A small image captioner, trained from scratch.
Model: 28.7M parameters, encoder arch poolformer, encoder norm layernorm, encoder activation gelu, encoder moe top_k, encoder widths [64, 128, 256], decoder layers 6.
Training: muon at rate 0.0018, 4100 steps.
Data: trained on patchworks of several textures, 145000 training examples.
Rows from block 4 of the image encoder of a small image captioner, named by matrix and row number. Rows with one number belong to one neuron. Each number is 50 + 12 x the weight over its row's rms, rounded and kept within 0 to 99. All counts start at 0.
After each neuron's rows are labels from the 100 images, of 14976, where the neuron reaches its highest value: "lies over" is the class under the peak; "top examples" is what is common among them. Only what is clearly more common there than usual is listed. The data: patchworks of several textures.
# fc1: MLP up (encoder.blocks.4.mlp.fc1.weight, 768x128), inputs 0-127
# fc2: MLP down (encoder.blocks.4.mlp.fc2.weight, 128x768, transposed), outputs 0-127

fc1.326:50 79 67 59 46 70 47 48 64 34 64 64 46 21 60 60 46 27 58 34 53 42 46 51 39 59 57 51 30 73 69 46 48 49 78 37 46 58 60 36 53 62 46 54 48 52 45 45 59 27 52 68 44 52 57 50 49 83 77 38 40 57 52 40 65 60 44 55 52 54 34 54 52 51 66 62 50 47 35 27 46 53 56 53 45 66 49 44 50 48 42 66 45 41 57 72 56 60 40 61 59 36 46 69 37 39 41 42 40 33 53 55 62 60 58 76 74 60 56 61 58 59 65 52 65 49 55 39
fc2.326:54 50 72 50 50 50 55 33 47 50 68 36 60 45 46 68 39 50 76 36 53 34 54 48 43 32 44 45 51 73 51 62 50 54 29 55 75 44 53 48 38 51 49 38 59 44 48 31 58 75 53 56 44 44 42 28 49 46 38 54 44 42 35 38 59 64 38 52 30 38 54 60 45 55 31 48 34 44 54 56 61 45 51 53 42 59 60 58 56 49 68 49 47 83 54 57 30 54 72 22 51 75 41 43 53 47 35 39 55 52 72 71 58 59 40 53 36 51 52 59 36 40 55 51 62 79 79 47
lies over: cracked
top examples: cracked

fc1.614:53 22 55 42 48 57 41 57 43 46 43 67 51 53 45 43 50 66 67 45 34 34 66 53 50 69 66 63 41 44 53 33 72 54 69 57 57 55 26 47 43 43 61 52 40 62 46 48 61 41 50 61 46 65 51 63 29 78 65 51 60 38 44 59 34 48 45 69 37 33 28 44 52 54 48 47 60 44 62 49 63 84 47 57 53 48 56 43 54 38 49 37 40 38 51 42 47 33 54 68 36 52 21 18 70 50 48 46 52 65 61 57 46 40 27 45 60 51 48 34 65 33 39 52 59 46 66 63
fc2.614:66 31 57 50 51 40 54 53 41 65 67 61 35 34 23 61 54 53 53 41 59 38 65 36 51 61 53 58 40 39 43 49 28 53 62 38 42 37 48 53 65 38 72 53 39 69 65 49 39 57 43 61 63 60 46 71 30 43 47 47 47 56 34 38 52 54 60 38 55 51 46 44 33 96 43 73 36 38 43 63 50 40 52 41 44 57 62 42 43 22 48 50 38 74 47 65 55 55 65 52 50 53 62 46 39 26 49 38 63 26 71 50 47 44 42 45 43 49 43 45 46 64 52 63 55 42 67 61
lies over: scaly
top examples: scaly

fc1.514:76 37 67 46 47 40 30 36 54 44 53 44 66 52 60 72 46 80 30 29 41 50 43 65 61 34 76 64 38 59 51 48 61 39 47 53 47 49 63 42 27 54 53 47 54 54 60 53 53 53 47 44 61 47 53 43 48 76 60 46 37 37 53 56 59 61 44 46 59 44 45 33 47 43 49 65 69 64 49 53 44 53 53 60 53 48 57 39 57 32 75 33 45 53 36 54 43 44 34 48 48 47 70 50 52 57 60 26 13 59 43 51 66 66 68 57 52 63 34 42 43 56 40 46 66 54 48 14
fc2.514:51 38 58 53 53 73 79 54 33 42 50 64 42 59 56 54 62 53 45 49 36 56 53 67 45 61 48 68 41 50 34 37 34 54 42 58 75 57 40 44 60 22 28 57 48 60 37 21 82 37 65 50 45 40 60 31 63 55 61 44 46 41 56 53 64 47 53 51 42 50 49 74 60 45 50 40 52 41 68 35 63 50 60 38 54 27 50 50 51 26 45 54 41 62 60 68 44 55 48 55 42 46 36 46 64 51 71 22 52 42 36 41 31 50 33 56 40 65 49 72 56 43 64 48 62 52 37 48
lies over: cloudy
top examples: cloudy

fc1.372:44 56 41 37 52 59 58 49 51 52 47 65 31 42 50 42 54 43 66 47 35 40 42 60 41 45 33 62 54 41 43 52 35 67 72 41 76 77 61 56 43 36 54 57 32 56 50 22 39 52 43 74 51 59 43 52 50 51 25 52 43 40 48 45 81 33 51 53 45 53 61 54 55 57 50 61 28 70 58 50 55 16 71 43 60 36 64 61 46 50 63 60 77 79 54 36 44 49 52 22 36 64 52 51 38 42 59 44 48 46 46 51 51 48 41 35 47 47 46 52 70 30 56 63 48 41 56 52
fc2.372:33 35 47 47 98 41 42 54 66 52 29 59 39 52 73 63 36 47 48 58 43 48 49 52 40 24 69 61 46 32 36 59 34 50 46 54 49 57 62 55 45 36 40 70 33 42 64 39 39 70 53 54 59 63 52 65 43 48 63 46 44 67 48 58 30 49 63 55 46 59 51 50 27 39 65 61 45 51 54 29 76 31 51 24 41 59 52 51 40 46 50 49 64 63 43 45 38 53 36 56 79 47 44 61 57 57 60 55 53 67 57 53 44 41 65 56 43 44 44 51 49 39 22 55 56 53 53 46
lies over: woven
top examples: woven; rays

fc1.373:35 44 44 41 64 33 61 34 57 65 33 40 33 55 38 38 46 36 41 59 52 58 55 61 43 67 34 58 51 35 52 71 53 38 48 49 50 60 69 63 52 43 63 40 46 53 22 26 69 38 41 54 65 47 60 69 56 61 41 51 57 65 33 58 56 40 46 50 41 47 52 51 55 50 76 61 63 41 50 68 66 62 56 56 48 36 58 51 46 74 46 70 36 64 42 52 64 42 61 68 42 54 75 34 33 57 58 59 33 48 46 59 50 45 60 50 66 25 52 39 62 57 23 49 55 35 31 37
fc2.373:49 50 35 37 64 54 49 62 35 53 47 50 49 67 50 41 55 45 37 68 64 72 62 49 39 42 43 56 67 33 68 48 36 78 64 49 44 66 52 59 47 47 31 61 45 25 38 65 58 58 44 23 46 53 54 53 59 43 45 39 57 51 26 60 53 36 54 59 54 47 51 58 58 61 37 30 38 44 48 70 58 40 43 43 51 33 46 70 52 45 56 55 57 69 27 38 47 47 48 54 80 67 46 56 33 44 65 36 39 52 39 59 45 31 27 63 76 68 34 43 51 29 50 57 44 48 61 35
lies over: rays
top examples: rays; centre pattern: rays

fc1.736:50 41 73 53 39 44 32 54 52 40 45 58 40 37 39 27 41 55 62 43 68 25 57 47 63 67 52 56 50 54 53 50 55 31 74 36 66 59 54 37 25 54 60 42 56 64 59 20 46 50 41 47 74 70 61 41 47 59 27 53 52 66 66 77 52 59 53 70 39 45 44 64 37 53 38 33 38 46 57 44 39 47 41 49 61 74 74 46 47 48 53 55 84 68 46 49 36 42 48 40 58 55 35 36 55 32 46 50 44 49 59 31 49 49 50 46 63 36 41 41 49 51 57 48 31 52 47 44
fc2.736:39 48 45 39 51 25 68 43 30 56 46 53 55 50 64 56 59 44 54 43 50 33 68 32 50 28 64 52 54 27 49 57 54 62 54 63 68 55 50 38 59 47 46 39 55 41 70 48 58 56 50 31 40 66 49 45 45 49 52 63 58 71 67 28 34 32 33 40 52 41 49 42 49 37 60 65 47 68 57 50 69 43 53 38 47 57 47 37 54 52 42 44 30 80 52 56 68 39 35 61 48 52 32 62 73 44 77 34 55 50 71 43 55 32 42 52 66 43 47 56 39 58 23 35 60 73 51 54
lies over: woven
top examples: woven

fc1.750:45 58 51 74 36 48 53 57 39 54 37 34 53 34 61 42 56 31 49 53 57 62 39 50 56 46 32 35 50 50 43 46 45 32 80 55 39 61 34 40 31 32 53 51 36 53 46 50 59 56 38 50 45 63 34 44 56 52 62 52 65 57 68 46 47 66 53 42 36 62 46 42 39 60 38 49 35 50 65 65 64 38 39 63 48 59 34 50 35 36 39 43 58 47 53 83 73 37 31 53 42 47 47 75 72 51 54 65 59 69 66 52 30 41 42 62 30 47 46 53 56 65 74 55 58 32 76 51
fc2.750:44 38 51 58 37 48 49 51 40 52 62 50 78 51 51 51 54 40 33 55 65 58 35 61 58 35 51 51 68 60 57 46 23 63 39 47 37 63 63 29 36 33 49 52 55 28 47 44 38 44 47 62 57 58 45 66 32 66 58 25 58 47 63 48 38 58 27 49 36 37 63 57 73 32 44 63 65 31 47 46 70 43 56 51 41 59 55 35 77 50 51 40 58 76 53 53 55 38 48 36 43 43 53 61 32 71 41 65 72 46 52 66 61 45 28 64 52 44 49 32 33 61 45 58 63 50 38 44
lies over: grid; brick
top examples: grid; brick

fc1.205:51 47 54 44 49 59 37 47 20 49 47 58 24 59 54 41 60 64 58 48 68 40 52 55 59 50 55 54 40 39 44 41 36 38 58 52 67 45 45 47 25 23 48 48 38 35 49 09 55 50 57 48 70 55 56 45 53 65 51 47 49 56 48 45 47 62 46 42 33 65 72 54 39 47 69 69 41 44 78 41 59 36 47 57 54 60 40 36 46 62 36 60 69 76 42 62 50 60 54 21 71 63 59 45 51 23 59 47 44 50 53 57 45 42 46 40 57 33 51 71 57 32 50 53 51 34 36 45
fc2.205:42 46 46 55 68 35 57 53 65 66 50 45 56 47 48 55 62 47 38 54 62 33 61 72 55 46 45 61 41 34 49 53 67 55 66 33 51 64 59 26 70 61 28 30 59 28 54 52 45 81 43 78 48 52 34 64 42 42 55 49 46 65 42 58 34 50 63 52 43 40 27 47 32 36 68 60 26 47 42 64 53 55 62 46 52 75 61 41 23 27 53 41 40 48 45 53 59 38 53 49 52 45 51 59 69 54 73 37 55 56 49 64 44 42 71 39 45 52 28 43 56 60 42 41 61 44 39 46
lies over: woven
top examples: woven; centre pattern: woven

fc1.18:69 55 54 37 55 41 69 44 46 35 47 57 28 47 59 46 42 46 25 64 56 45 56 36 35 64 58 31 54 59 38 62 72 44 64 44 23 52 60 40 38 36 53 46 39 39 68 43 44 34 52 47 52 71 50 61 37 30 46 53 43 83 48 53 32 42 60 50 54 60 49 61 60 44 53 53 44 30 65 55 43 73 43 77 61 53 45 48 50 55 73 48 39 60 76 61 42 57 35 67 72 22 40 59 57 56 41 47 66 57 62 46 56 56 42 48 45 49 38 46 59 49 58 35 32 53 49 31
fc2.18:57 55 61 30 58 45 57 52 34 56 46 65 36 70 60 74 45 58 48 53 73 35 49 49 65 46 50 45 54 32 49 47 64 49 56 58 44 60 70 44 60 41 44 43 52 46 74 47 63 62 59 67 59 50 55 43 57 14 42 59 25 63 53 39 59 49 65 46 63 57 48 48 55 40 14 32 40 53 59 52 53 44 38 40 63 28 75 51 58 39 46 33 50 65 44 44 62 45 60 50 34 54 38 39 55 54 32 37 46 37 43 43 51 56 42 61 72 72 30 68 37 54 32 32 47 60 56 43
lies over: woven; dotted
top examples: woven; dotted; studded

fc1.218:58 36 61 32 43 50 59 72 56 36 42 52 46 42 53 56 42 62 42 30 73 49 45 55 51 48 31 56 47 57 34 39 43 24 38 61 40 43 45 54 61 45 60 43 84 53 36 44 33 39 43 36 40 97 39 54 49 36 52 54 44 49 40 42 39 41 62 46 40 44 41 57 70 36 62 67 43 34 49 72 49 68 67 46 48 42 69 36 44 52 49 57 52 04 32 57 59 51 58 52 53 50 46 66 68 55 44 50 50 56 57 50 52 43 45 40 63 53 50 45 37 39 43 62 50 64 41 49
fc2.218:48 46 44 21 41 35 59 79 34 35 39 37 72 49 61 57 68 51 55 64 45 57 28 43 55 70 39 53 65 56 57 45 42 61 45 45 33 40 44 44 60 40 52 55 46 51 37 52 69 41 61 49 47 37 46 42 42 61 42 60 48 62 47 48 42 75 64 47 60 34 39 51 55 57 42 49 31 49 61 48 54 45 45 44 64 38 53 28 46 47 75 54 53 46 69 51 26 65 29 47 32 52 49 50 44 57 71 38 41 65 29 30 54 54 48 57 81 67 55 61 48 75 69 42 38 45 49 66
lies over: scaly
top examples: scaly

fc1.70:30 50 39 49 74 63 51 60 75 50 60 55 35 45 41 39 55 42 34 48 61 47 51 64 42 50 27 42 37 59 51 61 30 47 54 57 35 27 65 36 64 47 35 58 36 67 55 36 74 57 37 55 57 44 56 54 77 74 56 51 50 58 59 50 39 35 46 36 27 51 42 72 35 54 65 45 68 61 45 40 45 54 58 54 48 52 49 45 60 56 46 45 60 65 55 56 20 46 49 70 51 63 59 48 71 46 56 63 44 48 56 32 38 50 36 42 33 60 79 30 56 36 57 68 43 47 59 44
fc2.70:46 60 55 49 57 29 45 33 29 45 42 66 46 40 74 74 74 59 72 77 29 62 64 48 23 51 47 64 55 57 56 50 27 44 69 47 53 46 54 55 60 50 61 48 44 48 43 60 48 59 59 37 48 49 45 43 44 27 72 41 47 52 47 53 40 33 40 59 38 41 48 58 51 51 37 47 44 63 63 63 46 46 36 49 57 53 43 54 52 55 44 34 50 52 46 15 48 58 45 42 34 53 85 39 42 75 84 37 40 62 54 38 57 39 46 53 51 61 34 41 43 44 52 57 63 47 44 54
lies over: rays
top examples: rays; centre pattern: rays

fc1.761:47 62 43 55 59 54 54 45 46 42 41 56 62 47 50 50 52 47 54 61 34 39 55 56 68 29 40 56 27 50 36 51 55 66 53 59 29 52 81 51 71 40 35 45 47 57 70 79 61 49 39 69 38 38 62 30 60 34 68 68 57 66 48 30 50 40 53 46 33 35 56 45 58 48 78 49 44 43 40 56 56 32 63 48 46 43 47 49 57 40 57 45 26 50 53 62 45 34 42 55 53 16 58 52 71 60 55 40 40 66 65 61 59 58 51 33 60 70 50 54 49 57 42 46 29 39 62 30
fc2.761:54 32 68 61 51 42 54 49 53 52 47 58 22 55 55 69 64 66 48 66 44 73 37 49 46 61 55 55 42 54 44 50 44 45 43 60 48 47 47 66 47 40 51 54 53 43 53 50 55 46 58 53 55 44 46 59 70 34 37 32 35 57 26 46 61 46 60 46 54 71 37 70 38 75 15 48 38 46 63 39 46 46 27 55 57 66 46 58 48 49 58 41 64 74 40 78 32 41 22 35 62 64 65 42 32 39 44 48 58 62 39 56 28 69 50 72 50 40 47 55 52 45 59 46 39 68 63 50
lies over: grid
top examples: grid

fc1.186:41 51 74 52 57 38 44 60 36 58 41 57 42 61 42 61 44 50 52 55 49 56 53 60 50 79 69 28 48 39 39 56 39 69 48 38 63 49 44 60 23 62 50 61 51 34 51 82 52 49 55 50 44 43 68 41 46 46 54 61 60 36 64 37 41 31 43 32 51 62 48 30 59 53 59 48 59 36 57 44 55 40 47 68 55 37 29 52 56 18 74 52 39 50 43 34 41 17 41 57 53 55 36 43 54 49 48 57 55 79 69 72 51 44 44 51 30 47 54 41 33 32 59 49 48 54 42 66
fc2.186:52 41 28 51 74 36 53 61 38 55 46 67 57 46 40 52 66 38 30 43 37 71 39 72 49 48 46 65 47 53 46 44 37 36 74 62 38 59 45 65 52 53 55 57 50 41 67 58 48 56 64 45 55 37 49 43 54 56 71 59 50 57 83 41 67 37 49 41 38 68 43 19 34 55 62 57 29 34 51 56 53 47 53 54 43 42 41 50 16 55 43 55 30 46 54 66 47 36 53 62 46 60 43 35 43 39 47 64 60 33 67 76 40 68 50 43 51 57 53 50 38 45 67 56 38 58 30 46
lies over: scaly; plaid
top examples: scaly

fc1.672:42 54 37 37 57 49 64 41 22 49 59 65 31 40 65 42 47 57 45 74 61 58 42 39 48 57 61 53 50 54 59 60 36 58 46 59 22 62 58 45 39 49 55 58 45 57 37 04 49 46 55 68 87 69 32 43 53 49 41 36 42 50 54 62 71 61 53 56 51 59 48 49 56 29 61 73 35 62 58 51 41 53 50 43 67 33 65 37 60 49 52 60 40 42 47 54 45 44 58 26 71 43 58 47 41 32 47 48 69 43 47 60 52 33 40 69 61 47 48 35 60 63 51 40 47 43 40 49
fc2.672:45 48 61 39 63 39 40 52 51 62 34 33 41 57 44 44 46 63 75 57 49 52 52 72 54 59 24 38 40 32 55 56 65 62 48 74 43 68 64 26 65 49 59 41 53 39 49 48 57 61 59 52 54 54 70 64 41 29 36 66 55 50 50 41 37 57 60 35 51 56 47 39 54 49 19 59 57 54 54 50 26 19 63 55 63 41 50 61 66 34 51 50 41 40 54 48 40 40 65 60 80 37 26 62 51 55 55 45 30 61 66 60 56 51 58 52 58 43 52 33 63 59 37 45 36 36 62 63
lies over: rays
top examples: rays

fc1.740:26 47 59 39 54 41 55 45 19 53 46 37 58 23 62 65 56 14 48 38 42 58 57 64 49 39 49 52 44 43 57 53 56 42 80 66 65 66 56 37 42 40 49 46 37 50 41 32 74 34 53 79 62 46 43 49 46 58 70 60 40 36 56 42 38 53 39 65 45 47 55 57 56 63 58 65 55 42 74 58 50 61 67 68 64 43 50 54 41 36 56 53 60 38 72 72 44 55 51 54 54 31 43 58 51 47 51 39 46 57 42 60 55 33 42 41 51 60 38 33 61 66 53 50 77 54 39 46
fc2.740:53 37 61 54 66 51 60 32 43 55 53 53 38 54 45 54 57 60 43 36 40 54 23 56 63 37 49 48 46 40 34 64 55 52 58 38 58 47 68 24 20 54 61 63 52 49 50 39 51 71 41 55 42 66 53 63 52 43 38 40 35 40 56 45 45 76 59 61 52 55 42 73 64 28 35 69 40 43 29 66 53 30 28 71 63 58 45 32 57 38 54 44 48 66 43 68 45 54 57 66 45 39 44 74 59 44 32 55 29 54 73 44 52 55 43 40 41 57 79 50 44 44 57 42 49 45 57 40
lies over: cracked
top examples: cracked

fc1.179:40 44 52 43 53 53 50 61 43 45 61 19 32 55 48 48 23 60 41 53 45 56 43 62 46 55 19 46 57 35 61 75 47 63 58 62 65 49 60 62 67 70 54 47 60 51 43 25 62 36 52 35 36 49 31 72 48 50 42 53 45 52 55 40 47 40 57 80 47 39 32 50 47 57 53 59 45 43 54 58 27 38 35 46 43 41 66 58 46 75 59 39 64 40 59 70 33 43 66 73 60 53 45 45 37 70 46 39 59 33 45 47 42 48 52 26 42 51 50 52 49 49 38 57 32 77 52 40
fc2.179:62 33 23 32 77 40 62 46 49 67 48 53 60 42 35 47 55 52 35 62 63 53 49 43 38 32 43 58 52 37 44 65 35 63 56 51 37 55 51 59 54 55 49 62 35 53 46 57 65 63 38 59 48 40 45 45 38 48 66 41 47 41 50 46 48 56 34 73 41 59 36 63 21 59 45 37 47 51 63 58 57 50 47 49 48 56 55 57 76 72 53 54 50 51 36 46 34 59 40 38 49 48 54 59 01 57 58 59 46 56 59 75 18 56 51 54 56 61 72 55 62 48 53 44 63 50 62 30
lies over: rays
top examples: rays

fc1.642:62 59 56 32 49 62 53 43 58 62 42 54 45 32 65 68 52 50 42 33 51 64 36 45 44 46 40 47 37 40 39 65 40 38 46 41 60 53 36 56 27 35 54 45 37 55 56 28 55 69 52 49 55 47 47 53 43 58 65 81 58 57 46 63 63 48 59 58 62 42 51 24 57 45 32 43 34 63 64 50 25 43 58 59 53 51 63 35 45 67 35 47 63 31 44 38 46 44 49 37 72 47 33 55 73 43 39 86 54 58 49 29 29 51 32 53 41 49 47 45 52 57 62 37 52 68 71 68
fc2.642:35 67 52 59 51 41 60 77 59 44 42 28 43 50 47 55 45 46 57 57 71 45 60 45 54 60 52 25 65 61 38 44 45 52 36 53 43 41 53 53 49 51 61 62 34 48 41 44 30 54 42 43 61 60 48 83 34 52 61 49 58 47 60 52 49 40 57 53 50 46 60 21 31 42 47 57 41 24 47 49 53 49 43 47 24 59 33 30 37 63 65 81 48 48 52 52 50 19 64 60 28 53 74 56 54 76 54 51 55 49 59 49 50 60 49 37 61 53 38 50 45 46 45 50 81 30 61 43
lies over: scaly
top examples: scaly; striped; wood

fc1.290:74 33 68 54 45 46 40 50 42 46 64 69 35 41 47 65 43 54 59 50 41 58 55 44 50 46 70 27 60 62 38 74 52 57 62 56 40 52 33 47 50 66 58 59 41 46 38 31 71 31 49 62 65 32 52 53 42 48 51 48 59 34 56 74 26 37 41 57 48 48 66 48 50 27 41 52 36 32 30 59 58 60 54 46 72 45 40 37 54 58 56 30 42 47 40 49 53 39 39 26 73 66 52 37 72 49 45 53 60 82 50 50 41 46 30 62 54 56 44 40 66 53 65 49 55 38 58 55
fc2.290:38 33 50 46 60 36 47 38 48 59 50 69 35 29 38 40 32 61 53 50 41 49 62 48 52 65 53 40 40 58 50 62 52 37 46 71 40 48 29 35 68 55 67 41 59 46 70 48 66 54 49 51 73 63 47 50 50 67 69 65 58 37 54 72 46 66 46 65 61 45 60 66 54 50 42 56 51 41 26 55 42 52 70 78 38 38 40 52 32 48 61 39 68 23 58 48 55 16 48 68 49 56 52 22 52 33 42 58 46 45 62 45 44 50 50 62 60 39 33 61 56 63 60 37 54 63 55 48
lies over: scaly
top examples: scaly; centre pattern: scaly

fc1.272:51 35 39 34 55 67 50 49 33 29 41 41 57 60 51 41 39 68 37 67 36 41 47 50 70 59 55 47 45 39 48 34 38 51 64 41 52 64 78 56 47 53 46 56 49 58 58 50 65 51 43 61 39 49 40 62 48 57 50 47 35 35 55 59 52 68 35 56 49 67 53 73 66 57 54 55 31 48 85 70 57 63 37 63 75 42 71 75 51 37 49 69 58 38 58 70 42 34 40 84 44 49 53 39 52 44 50 37 58 37 62 49 62 62 54 54 54 59 44 42 61 55 56 52 65 38 38 30
fc2.272:59 46 46 68 42 25 64 70 61 51 50 50 55 44 53 78 48 50 63 44 60 54 60 34 30 41 47 58 58 45 28 47 35 46 59 56 42 70 49 30 41 57 64 19 46 53 58 31 52 57 59 44 54 52 39 55 70 38 66 36 37 61 25 33 38 50 36 51 50 47 48 61 62 71 26 49 51 45 60 47 45 41 41 28 59 50 52 59 59 49 42 58 62 74 41 42 49 56 73 52 44 54 38 24 39 34 51 55 40 60 50 75 70 56 38 49 38 51 43 66 50 58 35 66 52 68 40 57
lies over: cloudy
top examples: cloudy

fc1.497:40 35 50 63 53 57 55 60 35 38 44 46 32 43 62 58 34 16 67 60 54 46 64 66 68 69 47 51 41 54 44 43 45 49 75 53 46 60 44 47 48 56 56 49 43 48 31 36 59 42 45 56 59 93 55 50 52 51 54 57 52 65 50 56 56 70 38 52 48 54 34 52 57 48 39 57 50 51 78 66 63 67 57 47 52 59 75 17 39 62 25 57 60 41 50 45 47 41 53 68 50 68 60 44 51 29 58 34 51 43 38 58 51 50 48 48 47 33 39 65 68 43 55 38 35 41 39 73
fc2.497:65 24 47 51 49 44 63 56 45 78 55 53 43 57 38 48 60 55 59 54 57 49 62 50 47 44 49 47 55 41 56 49 50 57 38 59 38 48 55 38 58 52 65 42 49 67 69 50 38 63 70 46 51 54 55 52 31 51 25 46 53 53 28 48 33 58 50 56 49 29 37 50 31 77 56 63 52 39 76 68 61 33 55 53 50 32 76 62 58 44 39 47 40 40 34 56 36 53 28 43 55 64 40 62 36 42 83 50 39 70 62 42 49 25 26 49 53 62 51 32 46 61 48 72 56 61 46 51
lies over: woven
top examples: woven

fc1.622:61 69 66 44 66 52 32 54 47 59 65 59 66 56 46 36 38 40 51 50 47 38 42 31 45 38 56 69 59 43 66 69 32 60 68 48 68 58 64 47 73 42 41 33 43 30 72 46 49 42 57 52 56 42 48 57 31 56 55 34 40 68 33 57 39 51 35 43 40 37 59 43 51 58 54 44 56 74 41 45 52 42 64 33 41 40 81 59 55 41 62 51 46 69 57 49 49 55 58 32 44 84 51 39 47 56 54 44 38 56 49 36 70 59 24 55 41 54 64 47 60 24 44 68 63 50 55 51
fc2.622:56 59 48 57 48 31 50 46 51 43 48 55 48 52 50 74 51 54 49 33 63 33 43 53 46 60 25 63 45 54 51 47 68 33 57 60 75 38 47 56 46 28 50 53 35 71 29 48 47 66 48 60 61 61 60 53 40 35 68 36 61 37 35 31 45 32 38 56 42 38 47 51 54 38 75 72 28 69 65 59 79 70 59 53 49 54 59 48 37 45 41 46 54 48 46 67 60 53 43 30 67 40 52 52 43 42 65 40 61 60 36 38 30 50 50 53 43 57 78 58 53 42 52 36 55 61 39 22
lies over: woven
top examples: woven

fc1.400:55 30 48 33 64 72 41 42 49 40 45 55 60 48 74 86 53 68 47 32 63 43 49 42 56 46 68 72 42 62 73 43 46 55 68 44 53 62 51 49 55 57 48 65 43 44 58 58 67 42 48 47 51 62 58 45 42 83 79 51 30 48 48 46 49 41 43 48 41 64 24 55 63 57 64 68 62 32 58 47 36 67 49 49 40 52 62 40 59 56 60 38 50 35 61 33 28 45 60 62 42 34 39 32 49 65 51 36 32 50 51 42 53 47 43 59 38 49 37 56 42 55 45 39 40 34 31 40
fc2.400:67 48 68 52 55 67 52 54 43 46 42 49 71 51 41 64 53 50 61 48 50 38 56 55 69 30 69 47 50 42 37 69 27 54 55 61 45 52 33 77 40 65 49 34 40 39 68 51 38 37 78 56 54 54 44 36 43 43 35 58 33 25 29 35 62 43 38 58 64 45 54 53 51 48 54 55 61 47 50 57 70 37 65 44 63 64 46 34 55 44 54 53 51 59 47 46 46 41 58 61 59 37 41 59 56 32 37 42 46 66 51 41 36 43 47 49 25 72 41 57 40 50 32 68 90 36 50 60
lies over: cloudy
top examples: cloudy; plain

fc1.352:43 59 63 43 41 57 47 56 41 54 62 50 56 31 36 49 55 41 47 20 69 53 50 52 54 56 56 32 41 40 54 67 45 51 60 20 36 48 48 55 70 44 40 46 52 33 33 53 35 61 51 53 46 31 45 63 42 38 57 52 31 34 36 44 28 65 43 61 51 55 38 60 52 56 76 53 28 51 64 41 63 66 46 65 66 42 39 45 47 39 44 78 58 53 46 90 37 70 40 47 46 30 44 65 56 46 49 46 46 41 67 60 53 59 42 56 56 48 38 61 59 47 81 66 45 64 51 55
fc2.352:65 52 74 49 33 44 65 46 38 37 59 32 52 46 75 53 36 15 38 56 29 41 53 64 72 50 53 47 58 43 35 33 44 58 46 68 46 54 42 39 68 47 65 54 36 44 38 41 47 54 57 51 72 47 48 65 47 62 58 32 52 52 62 56 64 54 30 51 37 58 67 54 58 56 40 63 55 53 40 49 37 57 39 78 52 44 58 38 49 59 48 65 31 56 58 58 54 42 28 35 59 42 45 45 57 53 77 55 43 28 48 60 34 50 42 49 57 89 57 45 61 43 45 43 66 42 55 39
lies over: cracked
top examples: cracked; brick